{
  "hop_length": 320,
  "tokenizer": "word",
  "loss": "sigmoid",
  "encoder_growth_rate": 16,
  "text_encoder_norm_position": "pre",
  "text_encoder_positions": "rope",
  "batch_size": 128,
  "decay_fraction": 0.2,
  "adamw_weight_decay_other_params": 0.05
}
Rows from block 6 of the text encoder, named by matrix and row number. Rows with one number belong to one neuron. Each number is 128 + 24 x the weight over its row's rms, rounded and kept within 0 to 255. All counts start at 0. Numbers have three digits each. After the name is the row's rms in percent of the matrix's.
# fc1: MLP up (text_encoder.blocks.6.mlp.fc1.weight, 1152x192), inputs 48-95
# fc2: MLP down (text_encoder.blocks.6.mlp.fc2.weight, 192x1152, transposed), outputs 48-95
fc1.916 127:070128122142175141097126107103146179141110147147109133072107130114105100118123124127156142142133106140111136145152142106167141167100090108102126
fc2.916 138:164110155128082131160123147140094069102129111115141127150137137135155150145137127139117095099122156130127113099100119157093111100176186163163136
fc1.917 110:164144148046110137151157147196138093127131128173125135119132124155131122137142134124128129104130120115146115141133157116106185113118130155073177
fc2.917 126:084108108209142113095062114069123154115128118068157109133121126100116122104105133141126128132119138147097131099106107148163090128150138096195097
fc1.918 087:092094120130124121109132125131120176140091116153102122129123127154138170093146138124128146091144122138090133126118127140153152112179143165140144
fc2.918 078:092154128109155132181109147119181113146156093120112133130129093129141112150100111148130174170115132126145138113125168154146135116110119121128131
fc1.919 124:123121136141135117142126127094106150164117097143112117151114145111105131119111106101108110183132125109110125143089098143137109128154121132100114
fc2.919 082:151156131137122146110129142147147112111135097104148133124142135153143148113130142161123126113132155121120163116145164122090158115120141151197120
fc1.920 151:158111155120123116125115118198129128136146151157139131118117105125152162113117114156131110110092147133133108152150105172101153072104131143122117
fc2.920 134:080148075131123113150117126074141116149116112101136135120131139130110098124137125109120126137150096116120170101119157105119117231138146119141149
fc1.921 108:100137126109155126140136116134109150132106098127130100148175141181141160096120102149098154094140105105146125101106124103138155110175119110138146
fc2.921 101:177122149116063114120092141160139102132117165127138168123091104088088134179127145138168096153115134134102098134132154140116099117091133168123127
fc1.922 052:151112099110130164175132131124127155148143144124110122123111100171144160124130125162176092094132124111098141126088150116126136160113123197169126
fc2.922 062:123121126110126136202126105139146165143156148144106120130116102168129153124128122158169099120136124128086128131076131113133138173099130191136130
fc1.923 051:155151102081122150109154150164131138137184116165180124141146116118105127127091119166148080133124153106094152130098138118163125140135128139174107
fc2.923 060:084133132174107117104110158093111118129103144110105128078109182165125151128124123127113143108165102151153141160170079136152132121122128118094161
fc1.924 112:165112184128151139170127124121125166140128142130115132113144127134132168116136076100137130179121116114115135114110098158127110092162137142119129
fc2.924 102:110142064129111104082128122146140112128133097138138114132114171123110139145105197148123128115140131132135124160146119124116166136088129119120154
fc1.925 047:138109103119130160173140129124124145149140139117105126123120104162135171124132131166181091089143114111100141118096138120128142156119123189172134
fc2.925 066:117120123124122141200131101134141161143153147136113119130120104162120155125128129157174104111141117117091134128089125122124142172106128194139125
fc1.926 115:140062112121093105122149114094168105153137106145116100087143141142109133103120140154142173137148080116164141169147131123112151103114144122131155
fc2.926 116:123182132135137138098095123162093151110122133108124155145117115112138138144122124104138099113106178145094092095104111126137109139141100125112115
fc1.927 131:137133166115088131167138146161101106129117130197077141103126119124126115110099076139096150136112089151118130172144103152140110118109107135132106
fc2.927 093:129115097131159139082117105080131152141146130060161121121129135114129124132145174131162109120134165110123119076120149107125182151154168124112136
fc1.928 125:104095153111114151074136117116158092132104117147117108117116159105126119113094119139139142158094167132139177081104111076115113125134183097141168
fc2.928 136:148165103125144118180100146138118126119151114137121144129164127144136136120162141122119105078176092125130069153142117179135135115096093153129090
fc1.929 112:133125130138139148103138072165149103097100129165118169089125107122149147119099129103171127086125074119089073080149131095121129127111169103125142
fc2.929 098:115115147128126118149119174114108132164159130096123080159127152129111108138142137192091132172117183148172179166106125173114145136149092118121121
fc1.930 079:112119093105145127142141130167112091061140150140108077098098146120139065102067103166119130116132091114129147150155121112132104115103166163141143
fc2.930 076:156131145144114120096124135100128174180125097097131184161171103147135175115172151095148112140102137148098114100101144150130132119166086070087123
fc1.931 060:101146093149117150126138103131081157117119122143132102131134122158136166118082105109142062109105101074131133144094147120123132165087110182170127
fc2.931 052:115134146104149122134126123133151146138170113146123123138116150106119130161125133118163122132103115124126091156106085133130102181109090145132141
fc1.932 125:118092104076072126159079132116126134094102099101133136134153090112107144158127140134131125153122150114135127111140153106088124126102140114208144
fc2.932 128:164173149161177139087175136145134122156142165159116152120118182118129095092141114130120127091144102173122123140101106147153134108110114140067130
fc1.933 049:139096098123115133195137120127123143141138148133095130107131110169129174111135118153172091092131122096096121096106137126117142143127126197181131
fc2.933 041:113110119118122114211124114127140154137166150144102121111125104174138152124122126152171098117136119109095128110097125115121145168117126207143135
fc1.934 062:107099138097139110131130098110119071103144136170109126096125135125107141164134135150133115102158128140102111124154151121143112132122094169140127
fc2.934 070:133145118151114116165138150155177125113101123102135117124156116095137125113097121147110135154099137141149100145153093125112109098105103155139152
fc1.935 066:126115162115129110156118123166138154141130154111121106149120127122118116127162117081155141106088138133133106137135130149139141091111112128098133
fc2.935 063:115128077091168144098130136119134132113092125121106147131139130146125148156084139173092101141145134146141081117106093126163145173115149109147114
fc1.936 087:155174117122120150135128114129109156090175148146154126153142145127097148154132141147117108159113093197113115153156141104121133111121109166135129
fc2.936 094:163093142115137107118110158124117102128125114111086160096165133163136083116116155107155118139101158088138115125107127121123100136104141125140117
fc1.937 108:094117158124174145142132129137079101143151114120113166123099106158166139136154144147146138122098083143110146148142130137143123153155091144136106
fc2.937 103:159137086141087108092129159138140154124082141134175103103150156081116121127103131140127134090166149114142129116090122108118110098110146129124163
fc1.938 127:125119161115117128140109135139143128141122119149079148096112136141137129178120116153117182150065146131134117182162132129146124109072108151160125
fc2.938 107:122120091126140139099110101116120149109136131097155127140145119140092114096124127096157073091178119148120116070091126126125128156172154128131130
fc1.939 074:134084146155112144133141087108151114180115130140169115092159153134118124108138138070157101131134112147121155112142164141124115115120182099137123
fc2.939 066:112186120098125117153121147169108117096132096125102151157117116109150153146122131147110136133172124094135122160114106119133144136144074152142150
fc1.940 066:139169115106122165165156105087103145083123102132132075149122111135128132139096126141123078118125119115137135117107096097153115102103134139105120
fc2.940 078:128138124131145123091121151134153127177163158095099163161139131128134160115135150126077124136171117174148140180162134104112151091150129132118109
fc1.941 132:135131138149106137145143138143137125154124094133184124132108127123109123065091101090137083100120143120136116106101122132128101121158144117121119
fc2.941 134:121144131106148099124111151117148119099131152126086133148114132108161137167136144136129183128131096143122108124112146139121179124110118167163162
fc1.942 125:127112166090157148122142093123138131144145164160134154137162133123099146175132118123154150136148088140146144171178128146136136140115119118149123
fc2.942 126:132152103164124095123113151130116128107123110105108111131096134114142117090111129141114119120118163128115114112085129118121134134135142160104149
fc1.943 078:108131083119097170125116094093125125120119104133089137160164110121100152137130097104132148135169111095132152123108117179125141184128116115152157
fc2.943 073:146129170164175105108108140162138136144153143119174136126082161139140112120107121156116130124099132168138101112143148100127096050120147134094125
fc1.944 087:109097119132138145136142139167119094129166134160118101137163103101125167160138183122119101123149112120131143116148098109128138188114144176147114
fc2.944 089:136126134134146125141135129145140133195117120076116116126121153119108108134142074136132128122125133107109103137141182082107113094154129125097137
fc1.945 050:135104104113131159171138127115131148154138145120107123122116105161145167121129130166177089094141122111100140122097143117124138160118126193174132
fc2.945 069:115115126120122138195130099127144164147149149140113120130119105164128150122124129160170102114138124120088134128087128118127137173104133194140128
fc1.946 112:151126093142148135147174116149109173142121108138163125073126139138130096152128128147086103114133054128138137155099120128167140105155078095158122
fc2.946 109:103114148114109132120079158105117073124124126145118122168132104137100158102115135115170164132139186111134117104162130133089107143126170165123135
fc1.947 047:134108108120128161170142130121126147149137140121107125120121104157138173122129131166178093089145116113101140123094141117131139156116124193171134
fc2.947 064:117119126123121143195133104130140163145150146141114118126122107157122155123126131157171106108141120119090134133089125119126140170102129196139123
fc1.948 124:150123163133150110112098072120146120076139124180116179130131182105135132134095138120175101124146120135124128098120102111097125170133131118136127
fc2.948 108:089157085175081146144160195135106132151116128101149088166137067159135135109182108136064151134114152122157129125134172136130106078133105125101103
fc1.949 072:123108131132157154137129160139110118127101137149102097130084082144118156125080123155146118100149089091094123128129120121157100120090159184198145
fc2.949 084:126084118112141156157108122155142121122079159143124132141146074137096169097110173105157098154155125124103151157100149092107128083104115164143122
fc1.950 055:138104096101144157180141119119124147152135133112119123116114109164136163120128127171172090093131132105084140125104142122124138150124127185172120
fc2.950 063:111111122106138127200127096126138163146147139136121118131112111161127155128119120165158103114135130116084133125084133124131134170110135189141129
fc1.951 125:147123133125143167151131124129132094113153139134113136079137169153121163077132124123102150146118145113160151116122065138099107132136186135094095
fc2.951 123:117148117129118079103129121125130173142110115124140116158106109107150115158129135114169099132138105155099097134117179112165137121124075111169153
fc1.952 046:135104104115126156175141131118131145149137136119104127120113104156138171125132132165179090086145113110101138123098146119125140154117116191171135
fc2.952 063:114116121120118139200132102129146161146151144139111122126116107158123154129130134155169102107141119117092132134093131122121138168104125192142125
fc1.953 128:127157130092138154123132098138153153154159126108114108154121134154157135086144114117190139125111152114104159126128128116130156164130100136152148
fc2.953 128:129133115172118118141118169107115111080114111143142136101143105106105139160098136147075128149137116156137106144146147109102104088151137136107099
fc1.954 098:165121155150119086152110126149118131113153155148146126147150165121131095120140143108141115117112116096135107116144115114143148123146128140097122
fc2.954 098:092143102099148160114122143103133117111121117117130121100137088143130166129121106131128143163140135162126139135113147135120118118091138115155126
fc1.955 117:169117122121100135117129146157144111139145132081140127144100124129079168108176120158136167123152086093124139122094135159144136112184130140139116
fc2.955 126:099135148155151138122118105106112165123118147169115131115154123145169112132098121121123097158110166173127123115168114114135116128070116099133124
fc1.956 075:131120146165124087145147099116138105164108131103161149084089146150148092111134133111151127141152124155092186109100118146129118130114163129160140
fc2.956 073:086163085128107169106142155134079132127157066120115127156177133129087193135124116156111131124162108102147103181121109108142156157142142123107128
fc1.957 075:107171148150115159136144077098125117101128101132126141120126102164143195102156129126107128100101124121135162109153098107121168146085156103135151
fc2.957 089:113121084130124101172107125160146115136110140113148117166126139111117077157120094153135108145136126119146105113127147138125076118135118135122152
fc1.958 139:129111058108172148121122150122132102143129122188109118120198112145081125079154130150070126124150107136141135158121115077134122115097144146130094
fc2.958 118:131140203145101104126147095132133143117121146090154143143072168128152149151095119116189112128102143139108113098117144177127114126166130098133152
fc1.959 050:143104129118097109147135097131167159133148145140089115117083143141146152103130148154209098105126098118092144107106138134134144150131151176129152
fc2.959 052:139100126131124106172135107156159120111173149104110132132063117111118145113112089129129095136105081117128133146123104117130132166135141164122125
fc1.960 061:103121103113125138164126104174140131094116140133104139071100062130131127173082104129170129117092101117099109095169118105121132166143142143106160
fc2.960 056:138094159139131137100120171082097136144127120102153125168164177116140121101171155128104115160138156163156157150100149160136137092137108101140093
fc1.961 082:132152171111112123190165112149165155121147143155123130099153152172133094091097135128095079102116135122102140111111146184112131140086134147137162
fc2.961 061:113120151112122125146147172135122134171173159099103131138127098155113149145152119099129111143140111151106116131143133082153131157067124121143134
fc1.962 052:149103110121126163161138130125132139150128143116112115129111109162141176121143131160167096089149126095101131131094148113128124151120120183169118
fc2.962 058:117109135130116138187127101139139148142146130140115126136120112161119163124141133162159109108144117117087136126090133107138122166105132179132121
fc1.963 152:155162103141118145122086092122132117127146147154138072140145144136146155111135123152079099104115207099157145106156092134129134099122113101114103
fc2.963 143:094088138120127099137146147150120103146124110091123180114106130133122109131117114107171141158135043163108108145103155127125133166142132156154130
fc1.964 142:069088129136149149123128121087138131133080120166137102107125130109120116097162120142115143157151128114082151116107081144143134168145119128168133
fc2.964 137:170185132139100123147139122137105112134179153097116160168151136133143132167120137112139133113109114145177097130151169122101114080132129136094139
fc1.965 119:110114150146148101117107107152134118140144146154167086125139180094129133134108119136128197117118080179156114116126097126097099154143095127106086
fc2.965 125:135135096109118160162150152103130138128111125086104148134099077170140127120135134134133056147135185059100126160114162136162159110112139122134162
fc1.966 075:124119118159148125150126147167164149106120113119130119117163104135096166123125138098187133111127082146145144114123162144137135153164136192138133
fc2.966 067:111160140095132123075140102110109117149149145140144147137096144084169107151138161167088140166148148117122166143123108113124115125130121090107109
fc1.967 135:160156138102133107139100102158143151149116144102069129118165140174143112116159101134173151127070110157118121090121135144133139168144091140128171
fc2.967 099:117104142149129146110146134089109116085126136135176127152080114106137138154119136125116097118169141127122130161134147118128135075095169098126098
fc1.968 049:143112099120131135176145141124118151141135134139104131128111089166121159108133140170157078101155137110111145129099130121118129143144116184164139
fc2.968 047:113127143112129126195130121127141147127133129155108128136121106158124144137140121167149098126163135119104143126081105104134139162115129174126131
fc1.969 141:149166166141164110101119128094097139133102122143113093163128145107134158123133145117119140144094110133123140092134099107118085129145165143065124
fc2.969 132:113080101109094120156138128179151118144144138089121153073140118136117093132114126119135117119144152099133100172131146165138168123100097122194115
fc1.970 118:121109167129132094136130102099135133141112155163092121120148090150142144109099149082181159162115141116136113139130134103123153096150127152156175
fc2.970 137:150135136105143146102095131155099117130094131145164140090141121128134120163116177065140126106170144106140133102111092145101121107078141161128144
fc1.971 114:135110140091129136148130142103147125160138153210165178123145101101122131140143082102146130132123137169128191106107173108133124093102177149137106
fc2.971 107:111152120153130119127126159158146133098136121066119074102157160156119143130132161149139115124137134096119068132138092142126117180169099105161116
fc1.972 053:129100111106124153172145116139136143126147129137110123122111113140140164124125121160162107079149111096101124125084138116143140124137128199181113
fc2.972 052:139098124117127147189138092147137143147152108145115114122112109135119134115134111156166122120132105107091115129092127120133135149110134199140115
fc1.973 077:132136110138109181122094114104150133153138108162151159141144139155131100086119088149141088143125095140106141124092131164096146158118130195126121
fc2.973 087:136144133106143137157181105152146105171121177129105094111117129119112143168146186146168129123161099144106153185123122116128125120096126134106149
fc1.974 091:178115159118127127172140150093121169176143119116130130149156116176123145133104136105138149191108145153113092116158129113169124155125098136116151
fc2.974 075:096153101146111125086109132177121096072107128137124118116101127094114131144128121134124132044166131078143145121106117124118124125138151126134091
fc1.975 119:157139145139141104188128133145124159158089161157141107115136135155158100148112073117094133092167156151135152128109141124093105122126131131099156
fc2.975 112:095111115140092150057115135118137124100159104103107132157117123119108159109140165121179117160092136107119110112148120146156142134145130129163098
fc1.976 045:137109104123125155175140132123127144150134135118102130119119103158135171124130133166181088090144116114105140121097144119124142153117119189169137
fc2.976 063:118119124126118140201131103132141159145150145138111124125118104158119154125128131158172100110141119120095134132093129123119139168106123192139126
fc1.977 051:140102107113125158174144130118122145151138136115114125118116105154137169119127132173174092093140123110099138124098146119126143157120123191175129
fc2.977 069:114110133119119135200135099131139161145148146137116122131116105160124156121122135166163105111136126120090130127085132120126139169104129189141129
fc1.978 077:145127128119142134168175147115124144146148094150144129115093105159143157114158122108154117080087156081120148100111124140106166147136154148099126
fc2.978 082:127159140124142146195144085110127159126146124144154092138144089170127141122124134112156111102131169136109112134118088134115125145124155143096118
fc1.979 061:138107096130111154143104116104128141141134124120101105168106118145134185131126170190169103089130102116128149144098155163109108133154120168152138
fc2.979 060:169105105172152134165118095125125139132148097119124080147093056144090158120113133166167136121108084127114186130099137113119110161141117157117181
fc1.980 111:123133093134168154102154074124132119139114120177102130089158131146151178108123139105141125106133133150091103132115113131142137118153081156131161
fc2.980 118:117132140118103097162084168126119113110149138110158135149088116112109095151140113153119119152135119098154139131136160129111142149104185110138102
fc1.981 050:133114106145135152188135117129140146149120149129094130113137100169128158114136154158179096099149087087107157135095146137101107158122134183172144
fc2.981 041:102129130151136136212119113145150154147156158123115130094138107160111151131134120142172118129157108110095160145098117124119117185119128167155118
fc1.982 075:113113137109171172161135132080166151119115130154128109123121079127151135189182127132143103105110128098114114092128145125126134110153111148134146
fc2.982 083:146104147157100124122153141135129129145160162118121113160105117125140140088100139120100142153162081142139121169139101106158152129113126112118153
fc1.983 047:137098104118131161177142127119126144147135138118106131117113101160138168122130130169175096091145117106097141123094142123129138156119115194177132
fc2.983 060:113113129121127136204130102132144160141150149141111127125117109163127155126125134163168105113147120116088136132083127125129138171102123194141128
fc1.984 096:107135146135118107118168137145107176149123158146096099122138167151125104136144113160164117114137092098130112143099114167180103153129076133162095
fc2.984 097:097143165130112131183142124135111135118161150139105154147137143134095148165099107153148105094130130138101092153111103182170104135111079157147157
fc1.985 130:175148146149127133123155115113138125132142170161178149135152123076121128127107152128117168152115107104138102094099111148101159122107188124131116
fc2.985 113:092118122125128142120103147126131118117132110080092107146115145161130103104122090148123114114139145162144149137147142116143105122158080142126134
fc1.986 083:094130129135132101147136100132126137144119160135158094124099106078152149110099141137130117140123110129104142079091115114127112134154134107174123
fc2.986 076:123126107124143130133140188125167091146151112125123173146155151162082108096163109127108131141137103124162103184137163114128130076152104126092115
fc1.987 087:151112136130117130090124121123123111104120151135131151128113151152090145164118126123091136106126097127143155142121133135095109134129124132173156
fc2.987 087:123140130145126140150102145143089138115142134103181102125139133169132097122118106113143143170113165120113094080111095107133155113154108097099129
fc1.988 123:105138109089140158117124112129167089104165132120096113165142100118112180122112133156146120131114132089100163119102157138126163140146156154170128
fc2.988 136:174126134155113111161100124127102144137118138128136147078097170118163073141136135110108136114141110135146111146147095120129128134098091089091131
fc1.989 121:105101135161165143137112085121116137122118143141115147103106154145102115161108193110136114122134106127141110140144109162131108148136121135182135
fc2.989 122:154145126096094118096153166141132100132140116124129104131160087116169153113127082161150142112132142112120135140095157083134124117124146150084143
fc1.990 106:156108151154150139147133124128103155124117146133155135118117126115161137130123093092113116095132136099119085109083135141115130107116105148119101
fc2.990 083:085146109124077139125099151131166112120155120113105117147128130136100105125160160159107155146134133125148154153141132103141131162136128132101141
fc1.991 088:126153156168137127150137121138136141125094148161130125086101148118196123059148126119105121150140106083110138105134116129149166129125118121148116
fc2.991 072:104168114118135142173152123148136149161154128133122105183101139118125181155117138182156122108092142160145122150095167106140126127181098101151107
fc1.992 103:126125113123142144134140098122130138113134127144113133139131144120078107163121110119156116093159080090117136131111118154136157095169122143148114
fc2.992 114:140115138162107096100126159121113133165140110113144167108130144148176105091151134138089113130086186139108130129149127101133115176112132095126163
fc1.993 071:138104151135146154099121136123127113104119159191095134119156105121132114117139142147124161123148094118113156111150093127160107119144134141127185
fc2.993 069:130179103150132104134119133174132133154141136085176083130083168150128107167121097143124101138135124139154088103136121157133135121113127104140126
fc1.994 053:172131115112142125115117133140131139115107144119105136128148096156139133154067113123134116108114111113113096126130113142168111096129118197114069
fc2.994 061:078104153144129109135134126116149148161142148131139136156114143117123132113183160162121106115131169154147157128117132085113151173137148036129201
fc1.995 063:128087114106133151144134124102130134107140116132111131141097086177138158135140124185143090090130145081114170136103167114130164181107122165138166
fc2.995 093:132089137134141174140104137143136120111118144107139107129115116168137144138125117166139102092147160135127164133110131113127124129091144143147162
fc1.996 117:099106117122122138098069143186172147127149118075152092092140135116090138130125069183140128126102094118152093105100113123148108086102175142130096
fc2.996 121:154136129117130123158177110096080140151124122201121137164120114138154108132126183102111120160181147125128184152146127146109139163143085102123148
fc1.997 051:148109086121132136170127135120128142158133141134123108142111084147145155133135125163172079067133112112110147109095146139122142165137132176156147
fc2.997 050:127119097137132141204118106141132156151149140135123110136109071145128149136129123143171091111140114125116125108077139119116143157115131173141133
fc1.998 085:152147129121125137145134069143132155117118152171110145128158131136118143155160154108129107120112115167101096139104122103118128144124101158154139
fc2.998 089:132128127079154099098139115131139131138086121084163147177089139133106105131131183126094125122142107103128128117125155096129145127135116103079124
fc1.999 051:144107097115130162187133117129124150143142142121109123118121093165138163124126121172175100095138133112089139124092133117132138145118121189172132
fc2.999 059:122117121110123141205128098148136159143151144140111119123125094164125148127124124161171111120141137123086137129082123117141139160105118185143127
fc1.1000 118:115114109154105130102086129158130107105131091145123150134145136130116158150131138118165124114162079134116163126085115181136134115096135117133129
fc2.1000 116:134160149097134146155148116101147165142109142113152138140123130119133081114141123137103154086125189111152107117121136095117134139150125127139125
fc1.1001 117:145126101124104160120109125140115111141116155114120088130143127127107120107121131142099146160110147144101165119102124113110125158128103118163126
fc2.1001 107:147135123146159120154169135116156145123154109141097165091113148149152123145128135108151120116153096097139090159165115157134139117122152127106133
fc1.1002 128:142131202149169160113162107140136091097135117157088197149132148113134142134114133121147155113070052141173146146147124178112127175155094133124118
fc2.1002 129:096117063099109086136105152125110162158121136112159062119120117141129126126116126144127129137167200108087120113109128073155131086113168133130134
fc1.1003 083:115132153177119099184119120113107139122112070130102052110103130174123147161182097123131155121129134173131113113115128127142142081123115166152155
fc2.1003 087:154138103120128134111126158144143124128126170107131206112147147086101135125104138182101105145163102123110132160159073130153098137127111128107132
fc1.1004 054:113173148137122114099165114083124129137149106115134141150135154107127179134121125127121148172104110087144110140110112127115085166157141126136165
fc2.1004 047:105065124134127153149085151180111104125107146124127106104128112159137104121121143137123120068139141153119131131131139139149157087125110141114084
fc1.1005 050:142106103116129163183134127127132143147139131119102128114123101159126176118135131156166104099141125117085135120106145111121141138121109193177131
fc2.1005 049:115118128115119141198130106133138160146157140134107127132120098160127163127128123159161107119141121131085138129096133105122137162110116192144134
fc1.1006 115:129140092155136109109152150125142070075143166111125076129138150137110148121114177143097111130160153091145135126075154153119141129134173146089133
fc2.1006 115:119112161120131142161119091145114184167132093143142175128122104132150114130151076128141150132097109158118122146168098118149118103121087101148115
fc1.1007 138:176106138118109116113170158164145153127151157074164125120134094072134133134126106134090144155118154100106130110122111173096152129105136150140124
fc2.1007 126:079134139149153135144074097095122128137112084162094129139114167170134107121131135114160127119118089167154132134164144071159119136121105093116134
fc1.1008 096:133140114065126171167113110125162109102097118154111118171160097125109161166150154121147099111143129076106153118088188102122139117142154147099146
fc2.1008 079:112117098132160128152177126122148138147151149128128135125105120130106098107117119093125106130153103154159183130146109085096147160131135145132158
fc1.1009 125:142107130136127130163071129150153120126103150142141111135120113161108125110090155166149169119111112157100097124136120132113110105115149140145147
fc2.1009 112:132137110121127123088196123113107137139180097104129132114141145084106130145167101116106098157158145119144157127142112126134139164153118097117127
fc1.1010 134:097131181130129121125180114140102098154141154173155165141131162110161150111153175071165107131134142133166130087088127141138138140137120138129145
fc2.1010 130:131139097106124133131091157120133118074123121092120110110114115133085123130088077188085150109124120109117145177146140115119119114113156140137100
fc1.1011 052:125131146132087155173127118152172115116095116098112124145108111143155191107159098148114156115155130121132106082147112149083123112178132110149166
fc2.1011 057:109100138135165099106141121128106105164136124160141152156126138097140102142069143117121122114106153158120109174114179119167110129098108122099152
fc1.1012 138:120108145085122151107156153094144123150141137132116110098114111086131165106128114170080125113135136119127156093105098124167145107135161099143144
fc2.1012 126:149141112168146072149112096140125122123121135107132148148146143176121126150095145090170121133114123138118095162167163148111097147129106143121132
fc1.1013 055:146112108135096177174143117109138131176150109127103129108113103135134166129138138162148099102154104097093105130112150109133171167113124158165138
fc2.1013 075:149108128140090173181123084131157130154171134123101116119126113157130162117132154122146124108147129108112115147114133112121153154095126159148127
fc1.1014 117:119108146088115111115107149104115132098115146157126162146130112139107085142163098133129147126150080106132090159112076140111065104111113170165138
fc2.1014 124:154142123164144170143112144156122130169142104106147085093127142130126162133110147126158130112104161148133137113116170128171168157133121113091113
fc1.1015 113:171129114104125133131102150126117117137115137154153123175063135134120153137170151151086107075143148105138112104144131054121137081150082113094117
fc2.1015 127:089107121148122106139150107124145134107141121078139128087191113133131124098083101096164133198111121171109154149112122201133119166112173127165121
fc1.1016 052:138100097107130168172136128119122155153145136111107132122111098160142160119131123164180086093145121109090146120090148109121144156123122186170124
fc2.1016 064:108114118111124141195124099130144166141155149128114121140118103160123153127129125156171101126144123122086133122077135113124149166107122181139125
fc1.1017 074:146131130131074122194139130087172174104113136097101096127123136114133157107127138165162099067152120096107156141146155132104115164114098146161157
fc2.1017 073:164132079138119151185100130128117136112112151115143136163110074162090126103120116125129119117126115121115094151102168113148103146159101173159127
fc1.1018 117:107123141110137167093143128135099089122130111109077109107116118102152109138111139118133111118145104074116098137137177137097085154161105145143143
fc2.1018 104:141143108156132113162109122124136157134109133120180136138151115133123154141134110130149143139140161154145145121110054134162176092117146123121095
fc1.1019 110:112129106116143138082116127153147106126132199156123142086110107102134090093154144113117118102141128138147143123118113141118130121118121151134175
fc2.1019 102:145128161157099117168120105110115137148128053107129107156123152153128135151130104133167125142112125126110122135153145129120097136133143082134093
fc1.1020 048:132108108121128155178137129118127145148134141125104127119116102160138172127127127165180090088143111110105139124095143120130141154116114190169134
fc2.1020 065:116118125121124140200128103129143159145147146143111121123119105160123154129127126157170101107140118117092134135090127125126141170104119193140123
fc1.1021 119:111207115146112125101150116156150120143113143124155129124116174127119119118132135095103074155134133115156178110084095112130118122170162119132103
fc2.1021 128:127061129103128134167107137092107120107136110132106126142148077133161136137129113136129186111133126134121070153166157144126120123095100131118156
fc1.1022 064:178135117091122172133128099122176124111072118156101128137160082129127123126126116137131141083134122144099105123127128124132108110151133147126089
fc2.1022 093:089119148159137117123143119149130130161188143101134147127114159097084122113154188142121108123114156131123150134126110081136144182135150081116179
fc1.1023 120:112110151136080123117130156146143144158134099085152160115099152119103153098173106134092102129137086120110125153128116169095116141113135131124114
fc2.1023 124:125132098144177120148131082099128107097122167173092095131149114131156103146069133118162164135103168147131111092107141088139140127131117114107150
fc1.1024 093:165087134105153131138139153103125117163128118132139128134123147123125145094149131114188129127138123093154195118104131083115160115133142116130094
fc2.1024 082:118164126135121133135124107107157150112114148154131164140145125106099119126108118119124117074148125172098062146146101181125115119119095149115169
fc1.1025 104:098153147106164109136080129116094157145133150144134084124143143135153133103091148116098083087141077080126117150099151116148131133136136131133143
fc2.1025 112:116092135161137149157121149135121085128150136105103119146100137113094095168152110151160117118147139135136121124119149117127151143133166142127145
fc1.1026 120:132148128156133170112140138136157145121135122116146143111147139136085119104107114104097112105079122098113118126139123080129135111082161169093125
fc2.1026 115:111091149106117081146101115127124124147153126142095106161127106114178144135144148160157149145145147166142115117117130187091134167180083061163135
fc1.1027 123:136107119104115206109097135092130101094120098132090129102162096114121117107170122137128150134138092109121077097150128142121170139134082124129137
fc2.1027 120:107145137170147054128144125171126173151132138109157115152083160160105140140073118123141088125138165148137168144089131137128085147131177136121107
fc1.1028 148:129135115145103091121115148167130122121114141129151140154110158084156112113114126133138097141136166103125106107103094143118144112099159143110135
fc2.1028 151:118112143106150176143149103080124128128143106137091116091132123158109118134130129133113166103155084126127160143140140118128126142151091125147121
fc1.1029 085:113087125123154164151132171104130125140111156154139095149140110151142175110153140102132091139127160150072126089132137141122109055105121167130125
fc2.1029 086:149196105164132100122113080166159082162140111105111116088145127137179117130133089145157118136146101134082140133154098118133103159146125112097130
fc1.1030 116:147157154129115148090163117084128159175118143102123131169132152122104107144098147096161099179134148087100116116127168152120125166122177126123135
fc2.1030 131:135122093125149116168109152160139107072130129145125139097125103120181162126157126170090139095094130182159153131109105115136126095110101146136133
fc1.1031 051:139095094107129166174136117119126150149144143117108129117110097163139164121130129164175095091143118106096130122092143118121139154121115194172127
fc2.1031 060:109112124110118140200125093131142163142151149133110124129117104168130155124122130158169104112145120119087126127081126118123142171107121189136127
fc1.1032 074:116133099143148123138144164135126176129094102105113128121125106135117125107167125112115112122120110137108167147113136123109110109161135157149109
fc2.1032 077:166115133105125174144132107135082092149166116136121151136132124125154100157111148140180144167134148137153107166108120150132154128100126118131135
fc1.1033 125:150133102143134160162129156153117183099114121101146123138134139151127136095118123125123100153141150091112096187175156102118120119108091163150095
fc2.1033 086:121162142103156110084124091092149080199146168164112129107126116123137114189116136144153132122116126136128130120102116137126127174110146120123149
fc1.1034 129:121108148125129146142070132097113103124098115147145156093139123137121113079138099115098108136163150120137124141173094117109113141080142106081133
fc2.1034 099:135140127145149102106185118162139157132161128101074097160143152122129172172125128128162139149098102147115132093102146160137140103179119125166122
fc1.1035 101:111112156130177159158161100090093145127133111135103143144113157124116130122127100104113114148101072111130125149184161100137096130171100145139123
fc2.1035 094:168152099121113110103090152152131120128097159124143125096167097137149151131136157154146143087133173157118120108101095153130154130093141091128136
fc1.1036 084:156151124173101142177172131100166119113096133185135165171163093080114131164098140098119143090102153112137102134077124123112146105139168127152131
fc2.1036 089:057130120094136102111085114132097135111159121082128118087095210157120120101152111134122117147136138158103163112153127134164106137143152090122138
fc1.1037 124:171124154114105128140120163071125112182114109077086141149126118115139137131140104127156126116137137120129121131119126157081102071115116158110119
fc2.1037 131:105125108134130131145141077194148151093145146166160117118127116144099121135106144125093130135128155127127137121143127117186148182126150107136139
fc1.1038 141:131119097119130104141072109140153134113121133156152119129180103145134163123136137102159125130149146111138147087125120135104131096145156098133104
fc2.1038 138:139127166122119146099185133111110131161125131093104162125066149099139085139103125137098132102119123158139110161124144115136135149103107143125146
fc1.1039 071:116102160129139128154142158074110149115096099118134151117121105118149115150114116101121174118154110097114125127163122098147131158131118144120165
fc2.1039 059:128149127153121125069100094186134135141146162139121091162135141146091144109109136134136092148103157164125128116104149156127127104143151119125089